{
  "train_examples": 97500,
  "encoder_norm": "batchnorm",
  "encoder_activation": "relu",
  "text_encoder_width": 128,
  "text_encoder_layers": 6,
  "text_encoder_head_dim": 64,
  "epochs": 22.8
}
Rows from block 2 of the text encoder, named by matrix and row number. Rows with one number belong to one neuron. Each number is 128 + 24 x the weight over its row's rms, rounded and kept within 0 to 255. All counts start at 0. After the name is the row's rms in percent of the matrix's.
# fc1: MLP up (text_encoder.blocks.2.mlp.fc1.weight, 768x128), inputs 0-63
# fc2: MLP down (text_encoder.blocks.2.mlp.fc2.weight, 128x768, transposed), outputs 0-63
fc1.431 108 [155 144 131 113 125 128 137 102 114  95 166  89 128 125 118  46 108 119 152 144 113 148 139 113  87 112 114 119 126 125 119 136  97 129 165 138  78 127 187 153 141 118 124  91 130 107 111 131 134 138 114  79  95 133 178 132 114 146 118 138 152 135 131 148]
fc2.431 107 [162 114 173 142 115 129 104 142 128 137 110 142 185 131 127 121 151  82 119 126 144 100 121  78 125 132 115 142 111 108 146 134 104 131 131 153 147 149 120 113 123 143 174 122 136 109 145 137 110 144 115 198  84 105 143 130 136 153 100 149  89  93 129 127]
fc1.432 101 [109 125 158 136 105 140 120 117 143 139  83 133 134  95 132 122 141 148 128 128 128 158 133 134 128 172 130 123 162 132 115 171 155 140 158 137 148 143 113 117 160 150 136 133 155 121  96 180  80 107 192 133 123 134 110 113 139 125 121 138 120 113 148  84]
fc2.432 099 [161 124 135 144 128 124 168  99  71 117 147 119  96  54 103 150 102 123  96 152 101 100 152 129 144 121 107 130 137 129 135 129  92 161 137 128 113  99  83  96 121 134  87 120 126 169 116 115 132 135  97 121 129 127 130 125 155 145 155 105 112 125 153 100]
fc1.433 098 [171 168 149 126  90 178  96 151 102 158  70 158 130 101 122 115 140  97 119  81 157 115 137 135 104 144 122 121 138 120 169 116 125 175 122 127  82 174 119 125 134 108  91 128 103 123 131 118 128 112 136 165 161  93 129 130 118  79 128 126  88 129 166 125]
fc2.433 097 [104 107 115 127 141 115 133 139 139 103 191 111 129 121 161 110 139 156 141 112 151 111 140 125 124 138 147 115  98 112 173 144 171 125 155 148 161 160 128  84 121 145  94 141 117 148 152 138 108 147 150  92 133  91 129 121 125 118 122 127 142 126 144 168]
fc1.434 096 [106 118 156 139 106 143 138 129 156 119 121 139  66 121 140 117 141 140  69 178  70 147 112 165 141 109 179 121 119 142 141 148  80 108 107 114 154 167 165 172 114 116 152 155 137 136 147 108  82 149 160 123 139 119 119 108 140 116 104 105 135 149 141 144]
fc2.434 095 [120 160 162 104 101 141  86 128 116 152 125  87 181 141  86 176 127 137 132 164 129 111 145 135 130 138 117  88 161 139 132 134 135 126 121 141 163  92  96 121 119 154 167 127 158 121 148 147 147  86 111 137  78 110  71 121 115 142 120 161 116 115 121 133]
fc1.435 098 [166 125 134 138 145 128 138 148 117 107 139 110 115 125 150 147 148 142 134 185 163 156 105  94 160 117 146 102 110 147 155 122 114 148  76  95 113 115 114 149 132 115 165 171 110 133 121 109 144 113 101 169 137 127 126 119 137  66 141 141 136 134 138 127]
fc2.435 090 [183 123 104 116 150 118 149  95 118 102 166 108  89 111  85 120  86 128 137 134 124 134 104 134 142 108 168 139 111 134 182 159 156 126 152 130 121 133 111 114 106 117 104 140 126 161 118 127 104 129 126  98 168  68 118 131 104 131  87 121  96 113  86 100]
fc1.436 098 [149 123 105  75 150 130 121 152 103 119 160  98  98 120 128 167 145 147 151 130 101 142 114 124 144 107  89 142 141 150 154 152 138 109 163 114 142 156  83 133 136 119 148 171 116 119 129 137 183 153 130 127 118 155 138 103  88 130 129  98 118 148 124 160]
fc2.436 104 [ 55 130 140 155 101  79 116 176  92 112 126 110 116 137 146 127 137 107 120 147  77 125 120  95 169 124 139 120 159  85 153 140 104 109 126 120 120 136 138 163 175 120 137  74 144 146 127  96 152 140 131 150 146 106 119 110 139 162 110  94  89 166 146 105]
fc1.437 105 [148 126 139 168 109 132  85 152  83 140 154  85 135 113 143 148 123 142  89 106 160 152 146 126 165 101 145 135 156 141 106 125 108 104 160 114 116 135 138 148  88 158 107 113 134 139 105 129 128 147 102 158 126 137 143 132 107 169 148 141 126 137 115 134]
fc2.437 108 [180 142 129 143 109 123 160 119 117 108 140 133 118 115 117 137 114 155 132 136 144 161 148 121 141 122 107 133 138  74 142 122 126 170 142 153 129 128 167 102 103 125 119 132  78 128 130 104 127 138 141 123 136 109  96 130  99 157  96 141 123 120 129 129]
fc1.438 103 [114  90 129 101 120 107 120  81 123 122 138 132 111 125 101 161 139  86 120 170 149 161 149 137 140 138  95  90 127  95 141 114  87 114 134 118 148 167 122 133 148 126 107 175 129 113 123 112 138 105 133 154 102 148 114 139 150  93 127 152 155 156  71 157]
fc2.438 086 [112 141  73 134 168 139 134 112 138 114 148  80 121 144 123  81 150 149 175  82 166 149 110  99 153 108  97 149 150 140 137 119 139 120  91 153  96 100 140 104 126 183 113 114 140 175 116 128 130  69 119 152 146 117 124 116 119 127 136 153 163  89 130 106]
fc1.439 110 [173 152 152 121 139  98 116 118  72 112 121 125 113 115 109 121 126 107 115 131 186 172  82 106 142  98 122 160 153 150  95 123 155 166 158 138  95 157  87  90 123 106 145 145 190 123 102  89  92 109 124  92 162  90 115 109 123 180 144 141 129 152 114 140]
fc2.439 095 [ 99 133 166 144 108 137 146 138  82 131 136  87 164 108 144 133 139 137 119 119  96 132 140 179 141 122 117 145 150 138 134 103 124 109 131 129 196 128 152 127 178  67 120 106 172 134 138  97  50 102 136 145  93 135 133 164 133 140 103  76 143  60 133 112]
fc1.440 111 [121 103 117 138 124  88 144 100 112 116  95 139 124 110  93 134 173 141 150 179  87 107 141 131 148 124 132  95 123 126 103 104 127 131 140 150 142 112  86  93 145 143 141 104  98 146  95 141 145 130 143 127 137 131 102 142 111 145 125 130 118 112 138 147]
fc2.440 110 [110 156 113  97 164 159  97 133  94 113 106 127 157 161 117 111 136 106 116 134 142 114 126 100 148 145 120 142 144  82 135 163  83 113 129 154 143 106 116 104 123 164 165  99 167 156 140 180 126 129 126 147  99  99 133 130 123 142 121 143 130  96 127  91]
fc1.441 106 [132 118 105 107  94 139 127 132  79 170 158 110 114 113 126 141 143 120 152 138 140 143 102 192 146 163 140 163 108 166 116 156 144  88 174 118 150 128 113 134 103 122 121 121 155 110  93  95 124 133 170 131 131 163 152 120 121 116 131 113  46  98  95 169]
fc2.441 107 [120 119 158 120 180 131 113 132  75 124 109 120 113  90 142  98 139 108 120 139 120 122 129 121 152  70 112 138  96 155 136 129 106 180 103 121 173 147 113 149  96  90 134 159 144 103 158 132 126 144 106 117  87 125 134 115 147 114 114 135  69  59 145 112]
fc1.442 085 [163 136 132 130 117 114 125 110  83  90 124 136 123  90 165 134 129 141  78 112 116 123 171 132  99 119 127 113 114 122 126 142  84  90 151 148  93 143 128 161 161 117 141 140  91 120 159 108 144 130 158 138 133 135 175 121  91  85 155 141 159  90 145 126]
fc2.442 102 [115 127 131 159  93 122 118 100 126  78 147 136 119 123 157 132 106 143 167 109 124  99 127  76  90 125 108 165 106 150 100 124 157 153 134 109  75 117  93 139 168 153 125 130 123  90 137 107 155 132 137 117 129 144 121  89  95  75 123 155 132 140 156 136]
fc1.443 107 [103 184 127 115 103 112  97 125  93 126 126 146 120 131 130  92 136  97  94 198 113 167 135 132 126 161 113 159 149 121  95 151 121 104  86 117 109 138 124 129 155 146 124 127 145 161 184 149 109  90 120 124 151 177 111 112 115 125 152 142 143 134 100  66]
fc2.443 102 [127 100 118  93 135 134  98 140 152 147 147 121 140  94 135  95 130 136 148 145 123 146 150  96  88 180 157 159 117  99 160 121 130 124 151 119 118 148 139 121 126  85  90 165 162 148 134  90  97 105 154 128 149 128 149 136 132 128 141 121 176 132 140 137]
fc1.444 103 [111 148 119 146 126 165 132 121 146 132 142 133 165 141 139 140 126  87 164 131  77  79 135 149 113 172 111 155 126 141 101 123 126 140 113 119 100  82 133 163  94 117  73 143 140 139 136 138 108 127 154  64 108 102 175 153 107 132 133 148 121 164  84 155]
fc2.444 101 [ 61 105 138  75 136  81 123 143 139 159 136 122 143 103 103 147 133 143 115 132 113 158 109 113 168 142 142  96  95  68 134 102 163 106 139 146 140 159 138 120 125 131 128 144 163 136 151 142 130 161 150 143 154 134 139 108 141  98 119 143 115 167 133 144]
fc1.445 100 [119 130 163 150 133 131 105 159 129 115 120 142 120  79 117 113 129 125 107 111 202  77  87 153 140 164 144  99 138 131 122 119 102  74 133  89 124 147 179  96 143 139 190 132 140 153 134  75 103  96 131 124 132 139 147 125 129 143 120 118 127 150 142 107]
fc2.445 102 [100 154 132 140 150 197 143  99 131 132 143 133 146 124 156 151 137  90 138 111 173 125 144  88 130 103 129  87 162 134 151  81 114 147 159 147 121 160 139  98 148  67 132 148 145 105 133 137 127 140 120 104 155 128 110 103  98 130  98 137 115 154 146  97]
fc1.446 101 [132 166 113 107 126 124 129 138 128 133 112 162 129  92 112 143 142 133 117 152 136  92 147 113 130 127 125 129 128 158 140 107 114 130 162 187 127 145 151 111 122 166 153 150  97 101 103 120  80 142 126 145 145 110 144 138 105 108 128 160 147  91 145 101]
fc2.446 097 [145 157 131 125  93 163 128  98 197 117 131  93 134 132 121  92 119 160 117 127 140 139 116 118 152 193 133  82 140  99 134 146 127 112 136 103 112 129 124 112 114 195 122 123 112 130 166 124 142 119 168 119 136 112 132 110 142 120 150 151 131 108 115 136]
fc1.447 095 [161 141 166 119 112 121 133 135 111 119 154  72 106 106 185 100 118 142 120 160 139 113 155 132  90 148 109 127 146 180 176 162 135 114 106 140 106 152 121 138 166 113 148 129  91  95 143 133 115 119 145 120 177 124 147 143 134 146  98  98 143  96 122 145]
fc2.447 095 [117 135  86 110 146 112 118 154 144  94  99  94 172 137 137 169 111  88 127 153 116 148 102  79 113 151 117 169 133 156 127 106 123 134 139 130 139 124 145  99 133 158 104 138 131 149 122  94 135 118 143 124 101 146  98 115  98 137 118  75 127 134 134 142]
fc1.448 106 [ 96 132 125 137 126 154 143 137 109 165 144 143 110  99 119 127 151 140 118 117 132 158 143 120 135  99 116 166 144 105 135 168 143 136 108 129 165 116 133 121 193 130 119 131 154  97 189 138 140 123 117 131 144 144 122 120 115 173 159 190 144  99 142 105]
fc2.448 099 [108  91 171 145 132 120 136 115 126 169 127 137 104 165 140 112 132 144 127 151 153 120 129 100 100 121  93 166 163 138 124  86 119 135  94 165 138  79 171 129 153 120 148 166 172 122 124 102 126 133 104  86 147 176 154 150 136 115 131 157 144 139 119 119]
fc1.449 082 [124 129 131 133  83 124  91 135 101 141 136 144 123 123 175 131 115  95 153 155 110 137 133 137 152 156 116 122 111  60 108 138  76 114 153 137  97 124 173 176 103 124 144 134 129 155 109 134 133 125 134 157 165 111 121 102 157 142 139 150 127 141 116 113]
fc2.449 093 [104 108 141 104 111 114  66 178 154  90 152 129 134 137 140 118 119 131 127 155 111 143  76 117 180 171 115 142 110 137  92 119 139 159 136 117 120 136 107 125 128 180 119 157 157 106 156 120 146 125 105 112 111 101 159 113 133  99 117 104 126 137 128 157]
fc1.450 090 [127 113 108 143 139 142 115 125 104 151 133 151 118 154 120 121  67 163 113 172 131 158 159 154 152 150 113 142 137 160 186 135 131 113  99 127 131 144 122 115 137 118 154 120 113 157 154 130  94 132 127 146 146 145 150 166 134 133 138 105 141 125 151 152]
fc2.450 107 [102 156  94 118 116 130 158 138 115 133 141 129 104 138 119 120 127 122 104 157 112 137 134 102 166 101 128 167 122 141 105 111 114  86 171 131  98 131  88 141 114 151  66 178 145 140 135 164 111 130 139 117  98 150 122 150 165  94 120 147 160 152 114 134]
fc1.451 096 [135  89 155 108 105 169  91 144 178 141 177 154 138 126 122 138 160 111 139 148 131 132 137 141 133 102  98  93 115 137 118  92 112 119 126  98 116 102 110 129 120 165 112 144 155 103 115 101 151 120  82 127 152 118 165 130  86 117 140 113 129 139 133  97]
fc2.451 091 [ 93 187  94 112 140  96 133 162 137 155 103 128 143 132 164 151 138 161  98  87 133 137 124  83  76 151 112  90 138 111 139 140 154 114  80  88 114 123 104 148 136 105 119 170  98 127 124 115 142 133 125 134  91 110 114 126 146 147 137 167  83 141 134 103]
fc1.452 099 [121 149 174 100 118 118 164 118 129 160  89 134 122 128 127 145 148 126 141 116 151 119 161 137  95 144 124 139 143 159 125 161 115 149 125 163 138 118 154 126 125 136 137  95 118 117 143 121 152 109 150  90 107  96 140 106  90 125  94 144 162 143 118 148]
fc2.452 094 [122 137 126 153 133 110 130 115 169  88 122 160 117 109 125 125 100 101 130 152 160 115 134 129 152 153 122 157 149 113 129  82 144 149 127 161 158  92 180 108 106  72 105 106 136 116 161 119 123 119 141 129 152  83 140 108 141 146 163 125 125 136 159 133]
fc1.453 099 [149 128 120 132 159  97 118 123 152  92 152 158 104 162 130 148 153 112 114 171 147 130 109  93 109 161 104 142  95 133 111 130 109 112  81 117 111 116 124 105  87 125 170  57 154 136 134 116 102 101  71 106 139 105  97 147 135 147 118 110 116 119 130 122]
fc2.453 104 [114 132 123 155 153 114 136 126 136 138 141 176 143 169 119 124 175 122 167 157  81  86 118 138 135  91 162 166 153 157 121 124  99 135 168 127 183 129 128 144 150 132 123 113 131 114 114 138  77 127 140  57 130 125 100 104 102 157  95 104 130 127 137 109]
fc1.454 098 [117  73 121  85 106 122 138 148 102 115 159  84 112 124  97 182 130 142 154 152  89  64 131 131 135 147 176 124  93 116  80 117 128 119  98 155  88 161 114  99 133 110 107  80 107 132 122 140 123 122 121 131 144 149 105 119 122 137 158 122  86 125 140  97]
fc2.454 102 [154 143 108  93 127 135 135 134 146 112 140 135 144 125 119 142 126 142 130 125 146 132 105 146 138 167 147 142  90 133 116 143 139 140 142 128 149 113 144 119 150 157 100 167  64 138 117 127  95  81  98 150 106 101 151 152 140 115 108 125 121 141 139 170]
fc1.455 100 [112 106 128 139 108 162 161 130 135 126 145 111 134 150  37 168 121 125 149  85 163 109 120 143 119 148 130 109 168 131 149 149 143 112  80 142 123 137 157 160 115 110 143 106 122 142 131  86 140 110  63 125 145 140 125 131 128 125 156 136 131 155 123 120]
fc2.455 092 [ 97 133 134 131 132 139 151 159  95 111 111 149 109 146 110 128 136 157 113 139 160 149 117 142 105 138 127 121 107 139 104 124 148 134 132 145 122 136 118 129 147 130 162 131 144 122 129 113 103 124 126 103 135  94 114 107 101  93 146 176 158  92 102 125]
fc1.456 112 [129 146 139 132 139 106 107 165 123 108  87  89 153 128 169 144 148  99 136 180 127 149 137 145 134 147 133 150 170 121 106 126 122 158  82 143 145 131 116 157 157 129 110 163 136 157 100 138 121 130 155 142 169 157 133 129 133 104  93  67 100 139 131 162]
fc2.456 097 [ 86 153 126 106 173 111 148 151 121 128 127  88 130 155  80 105 120 131 114 134 118 109 138  68  74  64 125 116 160 137 134 129 144 131  88 171  88 104 123 139 146 158 124 152 174 143 101 112 112 113 121 118  51 108 108 102 115 179 130 163 129  85 161 131]
fc1.457 095 [127 139 163 118 154  98 166 136 167 126 132 133 126 149  93 157 162  98 133 120 136 102 113 149 136 135 140 147 139 115 118 146 135 138 155 148  81 115 144 119 121 103 126  97 151 137  81 133 135 131 108 202 139 144 125 160 142 171 146 117 173 142 130 138]
fc2.457 106 [133 133 166 119 116 112  90 140 158 102 146 137 124 123 134 140 105 146 122 149 132  86 123 178 116 127 131 116 121 111 124 114 191 114 144 144 112 132  99 135 138 185 128 131 178 138 148 126 174 137  51 180 125 135 176 144 110 142  98 116 112 117 123 120]
fc1.458 097 [137 146 145 163 107 114 135 131  78 133 123 137 116 192 125 117 142 116 116 119 114 118 103 176 125 171 143 145 125 151 121 135 137 160  89 137 162 151 108  59 169 162 114 123 135 101 103 106  88 139 143  67 161 113 166 142 125 138 140  97 127 132 138 142]
fc2.458 104 [111 101 150 155 152 129 150 124 119 109 133 121 119 136 148 125 175 101 163  97 106 128 147 121 110 133  93 136 147 166 171 123 146 160 137 152 108 111 151 182 120 146 128 106  95 147 143 144 153 135 137 173  92 129 132 135 121 179 120  80  89 127 126 159]
fc1.459 093 [187  82 157 117 108 167 138 130 148 123 130 150  78 150 143 147 123 137  92 133 130 151 131 151  93 151 131 133 116 137 126 108 149 148 106 120 105 164 107 120 136 128 106 139 117 154 168 116 162  90 108 150 121 123 100  90 143 101 145  93 139 135  98 110]
fc2.459 096 [152 163 133 144 121 142 131 120 137 111 125 112 120 143 114 127 101 137 159  99 159 131 142 199 118 150  93 146 117 154 115 159 132 129 107 100 202  98  92 105 121  92 154 119 125 131  86  91 123 121 149 141 114  85  95 151 145 146 166 121 130 102 109 131]
fc1.460 096 [ 96 155 131 121 166 139 107 129 156 132 131  99 114 128 108 188 157 152 127 137 122 134  88 124 152 130 134 151 115 149 121 133 148 108 128  54 149 125 160 121 162 130 183 121 157 187 135 180 112 124 123 126 167 133 147 121 121 171 121 101 112 173 117 136]
fc2.460 103 [158 173 112 153 106 171 134 131 118 140 114 112 122  94 109  83 157 131 147 121 140 139 172 136  92 150  93 117 100 131 149  76 149 157 162 133 122 134 138 100 135 159 158 165 132  97  98 132 111 116  98 142 100  85 131 128 155 135 120  99 102 128 117 159]
fc1.461 107 [143 126 157  98 141  97 113 100 122 117  94 153 102 119  74  81  85 127 124 132 124 164 131 103 138 116 107  93  96 143  80 192 141 122 118 153 111  85  81 159 108 147 142  99 127 145 115 116 101 105  97 128 141 116 138 140 133 178 123 133 142 167 127 141]
fc2.461 106 [115 133 104 157  99 121 133 167 199 128 117 146  98 144 119  89 154 117 134 177 137 138 127 149 152 138 126 126 113  81 109 110 101 139 142 134 144 152 123 174 134 126 113 121 113 129 120 168 108 150  95 138 101 126 126  75  65 145 148 140 136 151 147 130]
fc1.462 102 [ 93  78 153 121 125 138 114 118 101 163  82  76 143 178 155  90 124  99 105 111 102 108 117 101 145  98 113 157 109 134 119 110 140 130 102 133 101 142  95 120 114 102 172  64 112 127 117 136 141 138 142  72 131 135 121 123 139 132 130 129 138 123 131 121]
fc2.462 105 [150 101 137 153 172 111 119 131  81 118 125 121 133 114 127 119 135 112 164 159 120 167  55 150 144  85 147 143 144  91 149 122  81 104 130  98 137 118 103 140 136 125 139 142 147 130  95 119 144 107 178 160 141 158 151 176  97 147 142 104 119 107 184  80]
fc1.463 101 [133 132 164 110 131 112 104 107 102 132 112 160  92 131 129 130 128  80  99 122 111 184 119 120 124 126 102 102 150 112  88 180 146 137 153 136 141 109 136 125  99 141 138  93 122 123 141 114 113 132 140 118 185 145 138 125 134 161 133 131 143 126  97 144]
fc2.463 102 [ 88 124 157  95 186 130 140 153  88 206 134 150 134 150 180  91 114 113 139 158 130 122 108 151 140  95 159  93 151 131 169 109 136 157 127 116 154 118  82 151 116 120 109 147 184 139 137 116 120 117 128 122 106 162 105 148  88 135 163 155 128 144 149 133]
fc1.464 102 [125 100 126 134 116 115 130 112 112 111 146 153  83 144 131 154 105 108 140 154 113 131  96 125 164 139 147 164 140  94 173 124 140 122 127 126 102 150 154 133 169 150 143 134 114  64 154  77 133 135 131 129 120 144 105  92  97 143 132 110 130 134 128 124]
fc2.464 093 [126  94 180 111 155 119  93 180 186  81 157 135 147 104 127 119 137 120 150 141 137 131 107 129  87 128 137 152 107 125 111 134 136 104 134 113 137 127 113 167 154 117 112 142 117 133 117 131 116 168 133 123 140 188 138 162 220 107 113 120 104 137 103 156]
fc1.465 101 [163 116 116 127 124 141 116 100  85 119  99 142 103 148 122 154 154 145 161 144 132 102 198 144  97 121 132 131 122 138 113 158 122 110 106 109 131 129  76 157 143 121 133 108 122 102 117 121 128 158 149 122 130  87 132  85 161 139 112 147 126 160 144 138]
fc2.465 097 [117 129 158 137 118 125  82 129 151 122 152 157 158 119 159 107 119 101 114 147 119 124 106 162 114 130 138 202  82 131 124 113 165 143  93 135 121  88 142 139 131 135 117 106 103 130 138 135 117 129 179 153 147 146 140 154 108 130 124 108 136 149 120 141]
fc1.466 104 [ 98 160 102 173 145 148 122 146 117 117  90  95 139 145 121 131 132 131 131 135 116 138 195  89 142 122 112  91 109 132 128 145 133  99 143 121 126 106 126 116 118 152 165 131 126 165 119 115 159 163  68 118 123 172 130 104 152 153 117 101 126 138 123 134]
fc2.466 096 [148  88 135 133  94 159 173 172  94 147 102 150 125 158  89 134 162 143 136 151 129 148 107 117 148 146 128 142 160  84 141 143 144 123  78 153 132 148 147 152 129 130  91 143 131 148 126 139 124 125  90 113 163  98 123 128 154 181 121 145 137 106 107 122]
fc1.467 101 [149 113 123 124 147 115 141 139 107 136 128 107  99  98 170 107 140  99 169 114 114 128 204 146  81 115 141 173 122 137 120 133 128 143 139 113 104 189 120 137 141 174 184 109 117 124 129 162 119 104 116 113 149 172 168 107 142  93 156 109 141 140 132 150]
fc2.467 092 [ 47 133 146 132 131 115 103 155 189 176  60 137 111 119 106 112 127 148 117 116 130 126 152 152 170 158 128 113 155 105 156  93 124 139 140 108 119 115  84 152 114 148 119 120 144 128 130 156 126 108  98 141 117 111 167 162 142 117 147 150 131 130  73 105]
fc1.468 097 [176 141 114 157 128 115  89 138 118 132 125 123 156 129 119 154  97 162 105 156  60 161 132 121 172 147 178  98 129 178 125 126  94 169 149 174 108 146 104 168 140 105 130 110 109 111 119 125  97 138 138 116 155 118 122 117 183 113 120 123 132 121 112 147]
fc2.468 102 [128 114 130 124 143 128 128 165  96 141 100 105  54  75  95 137 175 120  96 128 137 141 140 103 125 137 102 157 150 119  86 136  92 160 120 108 111 100 139 172 129 138 151  89 176 115 129 129 135 103 118 129 102 139 118  91  95 108 117 146 117  72 102 148]
fc1.469 107 [142 136  86 141 115 150 107 127 136 106  88 129 121  81 124 121 108 137 141 102 155 177 158 122 111 125 100 134 120 129 161  64 105 145 133 168 116  83 143 154 168 132 149 160 107 165  91 112 167 151 110 112 152 163 115 151 125 107 136 130 144 126 133 131]
fc2.469 104 [125 128 135 101 120 114 113  85  87 151 132  69 174 109 176 144 153 143  86 118 114 121 130  88 123 154 137 156 115 140 153 165 138 143  91 121 135 125 108 103 139 155 112 136 159 117 120 140 147 101  87  90 138 139 110 126 131 152 159  95 150 109 155 106]
fc1.470 100 [144 144 154 172 111 112 179 127 132  86 102 135 127 109 142 156 131 146 161 101 154  96 147 104 149  93 111 139 143 143  96 134 141 114 141 109 124 133 130 181 133 104 125 141 100 137 131 149 142 134 130  88 103 107 107 114 136 134 121 131 127 149  92 123]
fc2.470 108 [131 100 151 148 116 116 100 159 113 169 169 105  74 133 126 154 146 115 144 104 139 116 113 134 134 126 135 117 122 184 133 145 143 113 130 145 145 157 134 103 111 109 111 134 144  77 126  99 109 138 143 143 119 156 142 123 131 147 107 110 118 136 117 137]
fc1.471 095 [143 154 108 136 149 133 146 127 129 109 100  96 121 131 137 115 128 106 115 114  88  84 134 100 137 129  95 122 137 142 143 125 128 171 123 113 113 132 146 122 165 129 119 137  99 166  83 161 133 119  99 104  92 175 137 114 103  82 105 173 154 189 122 156]
fc2.471 097 [ 97 151 153 100 147 142 114 129 103 142 112 117  94  72 128 102 151  83 117 141 117 130 129 151 143 105 133 150 107 162 129 149 165 112 172 135 137 101 113  88 115 112 147 132  86 135 123 150  85 149 133 136 139 112 123 156 134  84 119  85 112 119 124 128]
fc1.472 112 [ 90 134 116 145 170 123 148 138 170 128  92 116 114 178 122 123 153 135 114  83 138  99 160 138  88 110  99 111 155 169 159 110 152  99 116 131 105 123  93 105 136 144 116 163 145 100 162 124 145  94 166 124 146 121 101 129 107 115 172  98 112 124 130 111]
fc2.472 104 [135 122 181 104 122 151  91 143 158 142 112 153 140 114 109 131 173  65 125 128 137 119  97 140 162 107 127 150 124 144 104 110 115 133 132 165 117  98 153 155 138  86 162 109 121  75 116 136 133 105 168 134 127 144 128 151 120 159 161 143 117 141 151 105]
fc1.473 100 [ 83 102 151 151 132 137  90 138 106 138 108  98 141 102 141 114 103 110 126 115 122 117 166 129 157 104  92 151 119 164 143 127 109 137 108 148 134 124 144 159 129 116 151 135 199 148  67 145 159 128 115 115 160 177  97  80 112 146 122 145 105 184 128 136]
fc2.473 104 [176 107 141 128 151 157 150 119 125  96 102 132 138 177 146 107 131 132  98 122 109 122 136 172 124 120 132 102 100 165 157  71 145 161 127  84 126 139 114 115  97 111 107 151 135 122 103 124 149 190 128 165 119 112 131 127 133 154 122  96 137 171 130 145]
fc1.474 093 [139 103  82 140 106 137 118 133 135 169 125 164 107 124  88 151 125 137 134  73  70 106 127 146  89 135 114  97  98 104 133 108 122 118 132 162  78 110 124 139 115 135 133 168 109 106 126 130  98 122 128 156 146  99  98 167 119 123 117 130 130 123 145 163]
fc2.474 088 [129 131 124 111  98 123 113  61 146 169 112 114 116 118 136 130 126 150 139 110 119 126 138 116 135 116 134 145  97 116 156 133 149 103 135 100 120 115 137 137 113 130 109 123 137 153 142  78 159 160 166 168 129 152 117 160 119 100 134 123 117 149  91 178]
fc1.475 098 [134 152 114 146 159 109 116 120 132 130 151 133  80 157 155 167 117 105 125 175  76 130  86 120 132 161 134  70 130 140 103 135  87 177 131 126 140 138 121 171 135 117 162 138 121 113  88 143 122  89 163 112 132 137 161 108 119 143  90 140 104 152  98 108]
fc2.475 094 [130 182 125 112 128 121 112 128 107 144 155 113 102 109 121  93 145 113 119 126  94 127  89 176 107 116 145  72 109 125  95 124 107 158 117 110 128 160 139 131 105 176 155 143 153 129 163 109 143 128 179 128 172 140 115 135 105 129 134 164 122 120 149 108]
fc1.476 101 [134 105 146  91  94 136 142 105 184 144 140 112 167 140 112  97 146 161 153  96 168 116 118 156 129  99 137 148 165 135 106 105 145  94 163  91 146 106 130 149 152 116 123 149 113 149 110 102 111 121 142 105 146 112 108 114 120 105 129 134 113 111 113 123]
fc2.476 097 [155  93 156  89 140  75  56 104 145 135 115  96 166 152 151 128 109  85 107 149 145 155 138 107 140  96 114 141 152 131 149 145 146  95 128 100 125 127 123 107 188 116 173 151 125 157 114 146 156 130 121  89 119 155 139 141 116 143 123 118 139 115 156 152]
fc1.477 094 [ 62 123 103  80 150  91 121 127 112 136 128  83 144 138 120 153 187  80 109 154 148 130 136 151 128 170 118 142 122 132  99 124  99 102 117 100  91 129 111 173 107 117 137 159  91 148 105 155 159 121 113 133  91 113 180 144 168 136 131 127 151 137 129 149]
fc2.477 091 [ 94 141  80 146  96 171 123 132  98 130 121 136 121 123 172 142 143 142 148 133 155 106 112 140 103  95 103 136 185 140  81 130 134 109 132  69 138  97 156 120 120 109 123 150 141 142 174 133 128  99 115 176 135 164 145 117 146 126  97 140 124 134 137 143]
fc1.478 105 [138 139 187  76 138 135 130 123 134 146 168 145 108 123 144 115 141 182  94 166 143  78 120 136 123 119  87 167 123 125 143 109 101 128 126 133 102 130  95 131 154 145 136 156 134 130 141 124 120 133 155 119 102 127  84 147 119  74 123 110 119  97 161 141]
fc2.478 104 [135 111  98 133 148 161 111 176 108  92  81 121  77 139 123 119 111 106 139 130 151 147  99 135  98 120 118 116 122 110 155 149 156 118  95  96 114 127 123 130 117 110 145 166 132 108 156 129 156 125 139 175 156 158 121 138  88 152 125 117 151 102 140 122]
fc1.479 104 [139 129 118 137 134 102 167 116  88  90 116 158 111 127 126 150 126 101  98 111  81 163 105 101 139 146 120 140 144 116 130 162  72 121 125 186  88  77 142 163 124 136 139 151 121 119 116  78  87 109 125 159 165  95 112 110 152 126 103 111 141 121 144 164]
fc2.479 106 [124 140 138 105 140 128 156 135  60 150 121 139 136 145 103  88 120  85 141 110  84 112 160 148 139 114  87 166 131 124 115 137 143 136 122 130 151 124 152  78 105  89 107 161 177 111 117 151 153  94 127  84 118 117 126 151 127 120 155 144 134 130 127 161]
fc1.480 099 [141 158 105  94 146 117 115 118  93 146 114 133 103 144 150 131 122 135 165 156 104 100 129  91 154 113 134  75 141 171 104 133 155 153  98 108 120 139 174 127 126  95 169 167 113 120  94 137 135 114  80 117 169 161 128 129 176 114  92 198 130 138 132 118]
fc2.480 099 [134 122 123 159 164 101 142 135  87 121 135 176  98 141 192 154 144 140 120 142 127 109 113 123  97 144 125 193 135 100 135 106 138 108 161 116 128  99  96 137  98 142 109 156 122 109 124 145 104  78 149  67 130 104 107 140 136 161  96 142 149 138 102 113]
fc1.481 101 [143 111  91 116 167 108 152 117 137 104 137 162 119 148  96 151 134 129 120 132 120 117 137 143  80 156  91  92 102 106  87 138 125 140 105 142 150 126 136 170 125 176 145 125 128 100 141 134 123 127  80 145 112 121 103 136  81 176 129 159 142 116 150 152]
fc2.481 108 [129 131 169 119 137 177 129 101 126 121 136 130 109 149 115 124 133 114 124 107 130 129 100 127  85  98 194  86 122 137 129 113 104 127 158 159 125 150 146 107  90  96 106 115 145  83 103 139 162  97 157 126 130 160 116  84 148 133 139 120 128  92 103 142]
fc1.482 099 [104 115 135 122 112 113 110 137 123 102 136 144  92  88 153 133 103 134 140 138 127 131  94 174  98 141  88 143 129 140 122 131 117 127 132 134 130 117 159  98 178  71 137  83 132 140 143 163 109 145 136 135 141 108 113 101 115 143 133 135 126  82 159 109]
fc2.482 089 [110 128 181 163 134 125 122 119  92 123 117 146  76 133 110 158 122 112 128 107 103 170 111 104 115 113 127 128 168  60 140 130 108 128 162  94 128  93 113 153 140  93 126 147 100 114 140 136 139 148 137 169 138 152 126 118 123 150 149 105 130 133 116 135]